config.toml
model = "spectrogram autoencoder"
dataset = "simulated sounds of rotating machines with and without faults"
train_examples = 39062
n_mels = 64
hop_length = 160
input = "log_mel"
win_length = 400
bottleneck = "plain"
downsampling_factor = 8
encoder_arch = "mobilenet_v2"
encoder_norm = "batchnorm"
encoder_activation = "gelu"
encoder_depths = [3, 3, 9, 3]
encoder_kernel_size = 3
encoder_stem = "deep"
encoder_expansion = 4
encoder_widths = [40, 64, 120, 208]
loss = "mse"
latent_channels = 16
decoder_norm = "layernorm"
decoder_activation = "gelu"
decoder_widths = [64, 128, 128, 128]
decoder_blocks_per_level = 1
decoder_block = "sep"
decoder_attention = false
decoder_upsampling = "nearest_conv"
init = "trunc_normal_002"
residual_init = "none"
optimizer = "adamw"
lr = 0.002
beta1 = 0.9
beta2 = 0.999
eps = 1e-06
steps = 9200
batch_size = 128
epochs = 30.1
lr_schedule = "cosine"
final_lr_fraction = 0
warmup_steps = 460
weight_decay = 0.06
Rows from block 4 of the encoder of a small spectrogram autoencoder, named by matrix and row number. Rows with one number belong to one channel. Each number is 500 + 40 x the weight over its row's rms, rounded and kept within 0 to 999. All counts start at 0. Numbers have three digits each. After the name is the row's rms in percent of the matrix's.
Before each channel's rows are labels from the 100 clips, of 14976, where the channel reaches its highest value: "strongest on" is what is common among them; "peak in band" is the frequency band that holds the peak. Only what is clearly more common there than usual is listed. The data: simulated sounds of rotating machines with and without faults.
# convs0: expand pointwise conv (encoder.blocks.4.convs.0.weight, 256x64x1x1), inputs 0-63
# convs1: depthwise 3x3 conv (encoder.blocks.4.convs.1.weight, 256x1x3x3), a 3x3 kernel
# convs2: project pointwise conv (encoder.blocks.4.convs.2.weight, 64x256x1x1, transposed), outputs 0-63

strongest on: speed: medium; turbine; gearbox
peak in band: 250 to 500 Hz
convs0.52 110:479493543428454440517433468473517471509503525488490490442475493527467449445584544461420566529395464442512538510474570511509505513559569495510529502537539497518470523528474473517522475442471545
convs1.52 089:498493490521452606490499507
convs2.52 092:440475493508537551541529578504496552485450473548421504448532576505461478514526365531492481513500512548465447515503488511496496519553516499511447510497510526510537488555585513580560500498479541

strongest on: gearbox
peak in band: 250 to 500 Hz
convs0.132 128:514517457474454442487434500564469591485522495431424559465461493513542544440488415475439547491477477550472460512486564518462519433477490496543477457532510518529541490503489524563547538512536537
convs1.132 100:495534472477543476512592528
convs2.132 102:519469502499515552518520493517518533569525525458453470553537565465489539459471516489494525548511535497469522433524495528504475508656533561496415445469451466534461490548521500461502441458464530

strongest on: quiet level; speed: slow; compressor
peak in band: 0 to 250 Hz; 250 to 500 Hz
convs0.113 077:478506473489488499501574515508500487407482488491493521482500449483518509480629495515486466518491499455519512496449441517602569515481487547485497523545372506482525547486422533518450460491468499
convs1.113 093:503509506433425442492522514
convs2.113 073:477419490552495522553539527546545469475493529558514464605432481511418533488528537565539511522527518436436469460496476522429473506489537520504502537498509442506476467513486563474549581488480462

strongest on: muffled (low-pass); quiet level; piston engine
peak in band: 4000 to 8000 Hz
convs0.204 101:490478490487498528553525578480495537471477512494465468532512479535537481530530465504456577486504458506597468528436464572536563463495550524441487527549443517518481501524427537498415459408504467
convs1.204 111:490500508506616519482500504
convs2.204 150:483515457441415461464477472515464495499522467465547523525488524454518437533452457468439551533515472545519425489456465466481456516547406545440448496536452461501567546521452497545490437485523509

strongest on: thin (high-pass); gearbox
peak in band: 250 to 500 Hz; 500 to 1000 Hz
convs0.71 117:580540480553504490483495495546495510497518478498441556491468410469423484529484491508553502516530514545524457529517507442487514437468451511504551481419507539585451448583474474508483467490460412
convs1.71 112:491526537497416501474433494
convs2.71 067:509508471456518546523485538458480490515464457468565449534469528505522480447557614473449490517567549501548520494471503494475504559525523448414511543494476454497518454500433521507544487399437479

strongest on: rattle
peak in band: 1000 to 2000 Hz
convs0.213 113:561506556518528528468484506568483476530523497436474522500566455476615515473495521483561513469463513550469492491542463438543521477508484486520443527464485570471504478477473523447429517497383544
convs1.213 102:477480480475428520462432471
convs2.213 088:398545478521500486464464522449450524498491466528537503419541519467516540482464544508426511492496473515502490576477449485462528608426469489528504466478479508573549529442536533457483449546492534

strongest on: state: faulty; rattle; piston engine
peak in band: 250 to 500 Hz; 0 to 250 Hz
convs0.100 088:522507517530494457508496530542505419406473524519543431558511547449436541542491544494509490507489554534440527499473499467504496483486441527514467480508485466642495483490450554518465552562525463
convs1.100 059:486513503469442465443547445
convs2.100 072:516531473480482564483488489503514552531530526521456523445462444446484461557476541497585545519502554550442433476528541480455555465558442476568507432484429467440503505525532515480559490554530491

strongest on: thin (high-pass); pump
peak in band: 250 to 500 Hz
convs0.164 110:501501554533516518481496540523577446522463458506561502516483516528487468498475465453476479479531530513554508551540472476519468604442484537417482487476476462553506395516451437528416441501530471
convs1.164 106:477429440477558528522504504
convs2.164 072:479489600556511474456496521540552496425451485436481471490500563536530480492501574503472512494522436518501505500496510535550464589420495464411487507439539462495553436510454538518503502489553501

strongest on: gearbox
peak in band: 1000 to 2000 Hz
convs0.1 136:455461451522547440560511460445522453468464522549615471526507507473421496523471547465498484478482533511496483522544541459556447557399482504496499494528543534558474464481506419502489500451479494
convs1.1 104:498538479500431441466496445
convs2.1 088:501476483515505544486512500547471586596498514528519497447464464443553447574539542535499470565526539541491473510504456505462498477584505465501498461452479510479484586510501523466553445567425539

strongest on: state: faulty; rattle; conveyor
peak in band: 1000 to 2000 Hz
convs0.231 105:470561553560522477491456504550507470539521458499502536463464476520531491548511446471510442554550538572450512552508509534492422505502485500570525482430518446512450442435490415542522501535505574
convs1.231 092:470494456454568448491472466
convs2.231 113:523568504484413509448481511523472472572490455481472511524541544470546508459473413457467533508433467484509482612479492534522473516488476462523480486524501483548466538425573466470433502501501576

strongest on: gearbox; turbine
peak in band: 250 to 500 Hz
convs0.97 137:515460490495601482608498456482516457454523484465540515559510433475503540500464443487473520535513484517460477497531538511434478506435508515575424455502530459520529529491579540489521572530554505
convs1.97 112:497506495471415465536553531
convs2.97 102:528430531520457482404517494428515555578536477489475490488545583504501491429501515436514522484505486455501504428454505473553450489518491520483457457531577574559473504533473524508549443472524472

strongest on: clipping; text has "clipped"
peak in band: 250 to 500 Hz
convs0.175 081:454527472558425535547505482489539444525530439506530504510453455535536425494527476470577488487502536432594476519523535551525512546530500546484477484499601555465454455489475525471527539467503555
convs1.175 062:476511512503551591535534519
convs2.175 084:531531516472471511468511498506517538438482477532502421543495460521477525498480464471521475480594473563491487473491550493456458491466489437480428560538492496392499447518564468498559499399557526

strongest on: compressor; turbine; electric motor
peak in band: 500 to 1000 Hz
convs0.120 131:571489487498495457518487466453437534496496516553501516535483605487449470508558548500519508483558478505503481452480496418459532521554541461505446542531472527539496581499514492611585493477462482
convs1.120 137:460441446508524491474438466
convs2.120 130:552445464503473490559545473458473556486473551549569487573467524473484472425551575488522498480527495453552479433473535463493503460541533510437475543517475563503514523509537503530532525458527394

strongest on: speed: medium; turbine; gearbox
peak in band: 0 to 250 Hz
convs0.14 108:437606526494454473413492470454500529531583478456474503449425496555560505516531437491498440514498540555453533503497478486478466462531490431527511477437509518485485495473463567527498442554496496
convs1.14 105:508450492488449407511514500
convs2.14 115:460569461448465554492513424485454453614485486514462507480556513449546449513449520436456563536457460497550489529486539483612538532541490534535499473536494493541515497500510481487442493508503508

strongest on: piston engine; rattle
peak in band: 500 to 1000 Hz
convs0.205 101:482485489505476571455511532404552518427486518501476502551474517460472471610500415441574517505599464488523505538517535512538504540538543512502535446549492517548461539490483468510529493446498505
convs1.205 061:504570489474428442506508501
convs2.205 077:536522521519485478426482500488500545571520473516499462523473471476470524451496574549411503546407489519479514519486446494440484484429524491516438534431524508522553504496415580466527516494467569

strongest on: muffled (low-pass); quiet level; piston engine
peak in band: 4000 to 8000 Hz
convs0.61 080:506457506528576481534565583520520497466425482567508463513591472490491529408529477537581545483485497464469422525513463503502530502471554565480521507533462538510533534525488542493491545447488447
convs1.61 125:503463501507612514502484503
convs2.61 099:470529462479511467484501459539484460447531494474601559573484543443497454528478510473470513559509457527470395480465478433488514489562451576497462556508456490464570513543474517535509447473509511

strongest on: thin (high-pass); pump
peak in band: 250 to 500 Hz
convs0.33 082:495571504474452520530461511483492512436457552522514510476433441566517503507540446556502513477478515446535458431475474488510548497497553491518533520543485514467472509577548523470616557491414543
convs1.33 088:525496529486419425505518514
convs2.33 092:561404433485548493502550448532543424477509541464510480530446428510496483539503558508471453526478575527472544442463469533589546521496549510479491535509495523475485477443489534465500558533473452

strongest on: quiet level; compressor; thin (high-pass)
peak in band: 250 to 500 Hz
convs0.174 114:511554505497567414555533520558468533508500485530519497543471519518483478570488571563534528488526446569440498558519471540505493527470527509429445475511508460593545474504511512520495520482466397
convs1.174 136:511478510464560480490583461
convs2.174 097:508537533555451420493504519531485435492582495544499580467500532508541489547508472511522493508540529514454478568557436456519489516538514543547537415478527469554476551595474529480551519504549519

strongest on: speed: slow; piston engine
peak in band: 250 to 500 Hz
convs0.180 087:469468520503434475537382559527515525434468533494494465528471523484545504487529469474512436485538536534473491480524505453505450520606539461503511542552529438482493510507504540496432576436442469
convs1.180 069:519451506594465486505472521
convs2.180 062:475476504466520520581506461474443488437523502489510496545462539498524464485528442509499475501492503485546435549448547528569424509536548487581477367495501534500464509455513463514409486517464515

strongest on: compressor; rattle
peak in band: 250 to 500 Hz; 0 to 250 Hz
convs0.125 082:470509515545443519434499448540536594487531503522457443493496497528531565426566489445521522514511445464481547459487489503480461486551600477479433500508460473575534474527497516501569527551487459
convs1.125 082:495501493482478404549479463
convs2.125 055:561434529476454562491453518574536486484547541475515536542532502525507474455464467587442484469401485465472507441536476476511479577557535532565553543550493500460503497520532487485495538447467483

strongest on: piston engine
peak in band: 250 to 500 Hz; 0 to 250 Hz
convs0.117 104:587479461508542438453498423505522482558504507561575486519523552533535493457491519520472484538476494526520504499488434581574562522463498523451454505491505535377458502514558480514474527522476516
convs1.117 134:508474438525553432518509464
convs2.117 092:495414486519529544528613552485519530553484469500470525413509535496533529483481461481496502476509478503488514389510469504566475493496489472544477496486527484492494507556558388510519442429518552

strongest on: quiet level; compressor; thin (high-pass)
peak in band: 0 to 250 Hz; 250 to 500 Hz
convs0.226 086:568513515485524518523498469524486553453479545492507572503440470496487481454564497544470545485455464471567394459495513494421560394482532528491457545486473511543520478548505530490444481457475447
convs1.226 070:461500469500494428490540429
convs2.226 106:557408534493515505517514528508543527413510514515482436605483538499514505483517479533514437480607503467491519419495511486480523492556527515472534540524501542491507446555475537481577545444540467

strongest on: gearbox; turbine
peak in band: 250 to 500 Hz; 500 to 1000 Hz
convs0.19 092:442497529460539477533502540468527463469470459552554499491615577513427444451499532470429481513551495465565468509481491484512508586514531516500546475542538490450487470505545499476512505432426485
convs1.19 075:525457496474485549428447479
convs2.19 093:528545497482477460536518431531500559479527441477430550545460495525502513521554450523550496466450589434506514543513525513440496399536483490473544551493506489512498500526472508524600495509445429

strongest on: piston engine; compressor
peak in band: 250 to 500 Hz; 1000 to 2000 Hz
convs0.63 100:551562496482535554491492519540488503452545484507481552454513493530539484568482414443506516488500463597476509495506480472502505444446556594538483482446470559437553506531495443502477487532416479
convs1.63 077:536494493534532406520537486
convs2.63 085:506440490478539483565534454521469487511481494451425485521499545527471488441470442435507490504489583494518507501583485467494544513551543582466493414515558540441514462590509489492467446519506540

strongest on: muffled (low-pass); quiet level; piston engine
peak in band: 4000 to 8000 Hz
convs0.151 085:444428511479515463496597558576521583501489493515454439462483505474503491448524462514485539512539450462507468540436533516490537535448493495429564553502432520485545475535474510458422518465500487
convs1.151 109:505497472515583577481510502
convs2.151 141:474489493480448459441469456554468496499553458476553536547482517470554446579472493490472533543507471547545431434458460464474463541525461554498481533568431440469533541542445488543496463468538516

strongest on: turbine; gearbox
peak in band: 0 to 250 Hz; 250 to 500 Hz
convs0.187 115:511479543495571523510515439452503492567515473515547520518514509469444525507474474439475463559533518533466520589564578487537435511486486451563449488526528440505462486498609462482501519517453555
convs1.187 118:491495471495419524524575497
convs2.187 088:482437523538504601534511506399506528417524519469534481509534495549508513438523475518444445499539526465498520463506460447504464513442468497431447486509537565483534487543491543512526479551577441

strongest on: compressor; speed: medium; quiet level
peak in band: 1000 to 2000 Hz
convs0.18 148:522502496526446463584527505449479570564522489568507499457439394502443498525528506574556515538511451454492498518482588518468486468489454482481549498433505495533526471515477498495489437515579476
convs1.18 113:543544517583499486556512495
convs2.18 091:502543497505467425503575514515523483553456530439454471424491480520472474475512486518559474490523475407519551467542552545480449445544467439468505537490508523525493518464475539461555435524555412

strongest on: speed: slow; reverberation; text has "reverberant"; conveyor
peak in band: 2000 to 4000 Hz
convs0.101 087:572467587513427490483439514496578495454511440480430523466532504529514522469446463522489487508455546539448499562541514552520470510465445444534510513480544481461495465458567490552483442571506532
convs1.101 104:475447547441443516486540504
convs2.101 087:402567462432474580479459447499442482517497546488485444472557489478528479508521534478453508487501469517522508517450561501617524524521475495497532475530445498538495535526495506530446395539523503

strongest on: gearbox
peak in band: 0 to 250 Hz; 250 to 500 Hz
convs0.139 086:534440512436515443518544476386456530585512479454507532498459483538506503551468468540532505558482451486494496519506541469456460533473562472573479580481533497547450493450509467523514477517420516
convs1.139 072:506470515404533465502486538
convs2.139 097:524516518496443494525504504509439465562483528439481503463571453452524471506461470438481524484459456525517450549490581492511505541445458517573430466538483452513502521450566456507396486514507566

strongest on: compressor; piston engine
peak in band: 250 to 500 Hz
convs0.36 129:480511514478511565536477438534485538536526442476501450522442392587478485471515511507508525584482462480498543529444488486455511509572550501532498523470482512553487516514431544477446413429483500
convs1.36 097:475541480480588469488541473
convs2.36 115:526525476493399480537570529535480515460556487509495497380500563507549527516493488479522492473489458486469491442522481482474486443589468525439504548547468429420463479432494498514470501539535496

strongest on: speed: fast; quiet level; turbine
peak in band: 0 to 250 Hz
convs0.172 126:583474481484567479509569504560454546566490501497513470485562574496490515555455633560494482502529554506508524496504495483558531511477431513540489525476497444569521496482478510466514488452448530
convs1.172 112:475530494421448459498547503
convs2.172 103:450542505497459421599479519439482473408506495541580474500488435526510478464521445497506532545533505575475508558480542496497511508438518474524494535454517495496473564528587524522490496546563462

strongest on: muffled (low-pass); quiet level; conveyor
peak in band: 4000 to 8000 Hz
convs0.190 089:555429402499513529523475439493479435538521539511537451567480499472549503502520538470513521537441413467536477495460531524519532463468548596563492542509441526478527525499465534488459477446538476
convs1.190 096:487548473525583559496491489
convs2.190 101:464513468461471461484473464520410461496575426462511547512537513467556450484443481461484540517489457573487471505463492465529463525523411533475464544535477430474586532543520453514524465499554504

strongest on: speed: medium; compressor; piston engine
peak in band: 250 to 500 Hz; 500 to 1000 Hz
convs0.76 095:414475541482579504566481517490531536428541454518503519483553505463448459561536412471579517457543521476457486499484462531448530531511492534522535534511466486546484495494613479475504476502559493
convs1.76 097:515484503462604472513474509
convs2.76 078:531510492474542482497367519560594504504468514485538474516522564488513498524505456538486537400530538509416476568513499496501530485531489527463529536499433466500462468493568530483515538506422523

strongest on: compressor; piston engine
peak in band: 4000 to 8000 Hz
convs0.75 114:490521460506469458567534417373510476503449506522507456527511482462485493441511550406533513478456503524496497473506510513483496485488460487483468522582439476479481460498578557480513516537603481
convs1.75 066:513472535522457596499476507
convs2.75 099:472571437452453461527464518451486455512488527489521500531498483514480479466418443439529493501423483541514542422502526486497508555528453506561563470544497453456518508577500445529537481487582560

strongest on: muffled (low-pass); quiet level; piston engine
peak in band: 4000 to 8000 Hz
convs0.189 076:482484473493453500523528497501520479480504541546507494486465492483526388522568441519473492458500450480480473582487443423469567488472549525472463525573541484511544549534524582450445497438440478
convs1.189 094:490495481592556545489506488
convs2.189 114:458537498420465493471468453497475485524523493478529506450473527479584447516468487475445512560498431510553457540486455439477502522549424537527451529538438413512558538547449484550504468485483547

strongest on: speed: slow; compressor
peak in band: 0 to 250 Hz
convs0.38 094:513487459448563576481548430501494452518488521415514474513546488420457517503546543491555509457605443551533494480456459478522533454494489547496513457473500502451499506579516505487450512478540438
convs1.38 111:486445524446425472530484514
convs2.38 101:542489528511531463568542529506538518447540489614503505535441537502485522437512476507492467490528536435445489425531494479504497493519525510499541501424509498603508464541500495439542586432505463

strongest on: clipping; text has "clipped"
peak in band: 4000 to 8000 Hz
convs0.111 131:528514546544514442558445494469470497469535424522506491495442507558490544540560465526512462526441485514450495531518503525490453515468563465500479485419537594508478435520507424548523480578516560
convs1.111 093:492524531552575554500498460
convs2.111 120:536540528527524494466518502533570530464498501563527428537401496519482514510520491549553444506501510533434480504570491513454393461484518459414495554483469520491474455533478483508552547435498449

strongest on: clipping; text has "clipped"; piston engine
peak in band: 0 to 250 Hz
convs0.67 106:520504487529437481490496526533497493509545409519495477508613521547525558443470491474492497491481442469474517487524531555550446514458496424495406459459531547545483485475535443475496551583542520
convs1.67 148:492505478480448505563559558
convs2.67 109:530434487469537542481454426505488613433518553497504436565440517497442514458545550500458486457510502525507464455464589493523542460540511478518459531527472522490484514501545539511588476460492486

strongest on: speed: slow; piston engine
peak in band: 250 to 500 Hz
convs0.254 115:519540505494482552491505542501502520536491483433537525472482422475565507558511551493443488496484482497512539529472534473505457502384551504447528495563552526480500498472433527557564387484554472
convs1.254 100:519522489507604498489545482
convs2.254 113:534467527548512458531488457481499533550518415497455505508551675473547481466525491470518523516461480511512472491549503521548519517586462519509449507480480480522476495504492465502464470424429528

strongest on: thin (high-pass); speed: fast
peak in band: 0 to 250 Hz
convs0.27 106:463418439450503541550544487482534523562525531516513539517472516525483506368489541527475454470514452472516516512456507553506536486540519484469549531593487492470504510519480555425501553456566538
convs1.27 118:482470463514523515423476435
convs2.27 069:477491455516492529563575482511480424542469435527457600551457502576507473544525488464509510485519454477548515449514424507503493506487457535448507450590517524507507542549437494472476519561541520

strongest on: thin (high-pass); gearbox
peak in band: 0 to 250 Hz
convs0.216 091:467477500467488493539615519595464498469540550451432492522453456538531510521484449608469542477529525460534470536505487481477586482473543521516485469542470482540534521532525560464537487471496461
convs1.216 086:431474462489524552473465454
convs2.216 084:482501528473459528456458499486540466479524429498532462515526466499571493644428484543481507511543485451585493439506478508462499501521550555479562513500534471493487561510450483452502521413516508

strongest on: quiet level; muffled (low-pass); piston engine
peak in band: 4000 to 8000 Hz
convs0.214 083:553535495540533541508478462529487524502430494503446461470486447434490459456471619443566528490439470542467466486477539449558498438466506521509476511529524546417487578531480494498530541491531527
convs1.214 073:519513514602527512534484467
convs2.214 100:478512418482473475453467499537463450522522457434452516559547475435533458501458500447476530571481477579510447478485522481542490543495433553532459525466509466415472492504493460539504415466502548

strongest on: clipping; text has "clipped"; turbine
peak in band: 500 to 1000 Hz
convs0.127 092:490521492480516473500495524513487468510529491503511459426502589488530541477462400439479463497359510500465505563529452556522489522491520433546540477449468531561471457502504468492455512524458559
convs1.127 065:579521504552528509535554507
convs2.127 093:565473528529539525457530468498554499421512491501581454542429533471451489520528455549471453478544543462496514451520443510390461463498473528481491532445481527488501492510528531501608504439512479

strongest on: quiet level; compressor
peak in band: 500 to 1000 Hz; 250 to 500 Hz
convs0.2 081:586504493453456543455507480578458577429454474427480514448493513463496484457494497516466560423521509557543509477447495565542467520458506510515565488512535481470491512516421453508511557503447526
convs1.2 084:507542441518463422503523471
convs2.2 076:520525477460550532539505449515520434451468462511465472614562468487477516474499429448487442516378562447472514454507522513521527489568519529498523526551486490483468487573480482505562503517498515

strongest on: thin (high-pass); gearbox
peak in band: 500 to 1000 Hz; 250 to 500 Hz
convs0.203 083:483456535497590549494519554467479465514571493541496411512498519475494434546481559519560525510524477434494477465483474452479532478535526592470541578558439520505509487510520528520415457471519481
convs1.203 093:531518441482482470501463418
convs2.203 077:537422497495472495488533491493505550515452471491494478527468446523492471443508540519494482428510453596481513460531477487401519471454464474476441515501517610484514477456570532537585540452513531

strongest on: compressor; conveyor
peak in band: 4000 to 8000 Hz
convs0.93 092:548433469516496548519504492467518491552494508552485467567472479427471470456490531487491508503569450477492483472498523438542585458575542541441481610521446499478540530525474470538516458448541458
convs1.93 067:483505463427551461479448488
convs2.93 106:566452473538511489504556485494545551439514500493554485555475528536487517476524509553508481444581526493549476436528490490457507457507529508399513535520487544478527503552532556454583547417491438

strongest on: gearbox
peak in band: 250 to 500 Hz; 500 to 1000 Hz
convs0.54 123:459559563561548563407515437549528534564565481468503491497529552472477558496446519397468492471490488565498492579518456545536472506565476487500489486494534540477464464515516491527520505492456506
convs1.54 104:411451458519526508530493515
convs2.54 090:437516578524527503510547532509485576449482493529502467509521538538528519414541475483471461469536502574453499500471446570526508506466498459480392528473516569425517454558520483493473497446550528

strongest on: turbine; rattle
peak in band: 1000 to 2000 Hz
convs0.246 096:555471470562549498559540443548460495563530525468518510480492497419491511512464555513587511464537427514471521512532543581501507442498483489520439467474519490613494472475562509470469511485553498
convs1.246 096:507517487460544479479407473
convs2.246 079:475483521438459507519449501516500495550411545506555442509556568430530519424456556498481524460559471519532458554500559515466519508547439473539526489506496436537458498557581476511476497494465544

strongest on: clipping; text has "clipped"
peak in band: 250 to 500 Hz
convs0.193 082:530515506525496488540499508473502449457494470440441513551579459518520510559473423469525498494458561532491522528528494542590550476527526552553474426487525495491509504501507479438434474464377470
convs1.193 089:493493484546606496520511485
convs2.193 112:526507552544496513475557479535557562440537483462447415557476504540486532545492464523489468440539517544465476451502518527463491477538484472386436540465515557409506476525477486497505524437481487

strongest on: gearbox; electric motor
peak in band: 500 to 1000 Hz
convs0.237 111:487544555526493505432456425489541475500510524461516469477510499541423491494491477403408514482443527504473497569519488480550476509532480486485486488493531483513478385492545501579490424572484478
convs1.237 112:517580550476456457502496470
convs2.237 103:518515572527465528421458487488540464416574505455457476426450476510450481521442503509466520403532545534502488515514499457466540488506476504522538474507512435484502511557417590531532485479478521

strongest on: speed: fast; turbine; thin (high-pass)
peak in band: 500 to 1000 Hz
convs0.122 086:488517480495589413573518529505490474489432502556534531470549431474518517440545531508537515457548567493540486516540463444465558534513441483438532541473501506498472444466497508540469492537592495
convs1.122 099:496544498428481422476498482
convs2.122 072:469464465498516505520476550533543584509515470561564478494454499555527547482510456550464501570542518547490538530480478502515539527531551456447470548482508576495465458513495536562583568515410517

strongest on: quiet level; conveyor; muffled (low-pass)
peak in band: 4000 to 8000 Hz
convs0.129 102:460503513453435509486479527583489560560415443443471533416533502498496491438530536471447488498532497530524493489464494492404472451511516495505473507551497582516470531467487570532512540427500533
convs1.129 106:507459525523477598507465509
convs2.129 097:445584512413437537477505480526469523541495413387563540428491483480469444515475520476475517548489451504511491455507498478505497516490485517570457481514442512524542581500484472572478506482502475

strongest on: muffled (low-pass); quiet level; piston engine
peak in band: 4000 to 8000 Hz
convs0.171 113:537489492528496560572494465519509550596444534514489514490562588416520476515472449414623511496493490505510459467485510512551545489507481487437438506527478509511506521541498463455486501453525479
convs1.171 126:514477518548594531490471520
convs2.171 139:476498458482470514495500436502450495525539416452510505513493597424541462553484488478469530547515475550528451446448446433541499525562468525540456516510476477437508538545485425547509436495500545

strongest on: speed: fast; thin (high-pass); turbine
peak in band: 500 to 1000 Hz
convs0.31 075:467497562508484527550542549527502455542504500495527501502545508480541441438544524509456533523571590490513467431530367443518522529504547479478513502535489482486588503498549550562479457494505500
convs1.31 074:528539526407451489486491498
convs2.31 066:481498537533449560520530482446519576512504500499513588553506510492458580443532484488512495481519490533483544487449543462530502584448489417470563470475524589497475497472567500485510500591521472

strongest on: clipping; text has "clipped"; gearbox
peak in band: 250 to 500 Hz
convs0.10 083:506459527491589568512465460521527457501517440507561483514452505506508536435479545477507464556494514488506556475510528524495459543496481463541585391534569454577456488476522474450459506501437493
convs1.10 084:502512500617494507481506499
convs2.10 090:519467511507521533477512475503538518406512506508478442544429506591434525528498486519477430504594496548464512464533458530427450483555474461429501571487466509484520484548496475507539563439515476

strongest on: turbine
peak in band: 250 to 500 Hz
convs0.179 098:465600523548511473484545521468553439451486463461522563499547455445501481569473495534525471481491521555482495547529445440493473532546492535471538446424474600446559486485512508472459478521517489
convs1.179 083:532500536407484456495535503
convs2.179 071:470537548425522539458525510426475552579450519592535509453460508416543483521541509465491507501479503493530506511433525453528489493470490427535543525544527524558568500427492489529451487538459515

strongest on: speed: slow; quiet level; compressor
peak in band: 0 to 250 Hz
convs0.39 080:511451479519424475523577560404533476545482533562475508538515525427503520443506517506509470469437546485567473530535499522442475396492545522471490499488450540444467533553485529538487493450497492
convs1.39 079:489446478506424445497541520
convs2.39 075:544441483490528462499582517560475525483539523589514522526424518515481471509457562595535473487503537445503499468584451523469556466462522552435471505425525541498479471538466440515498505488502489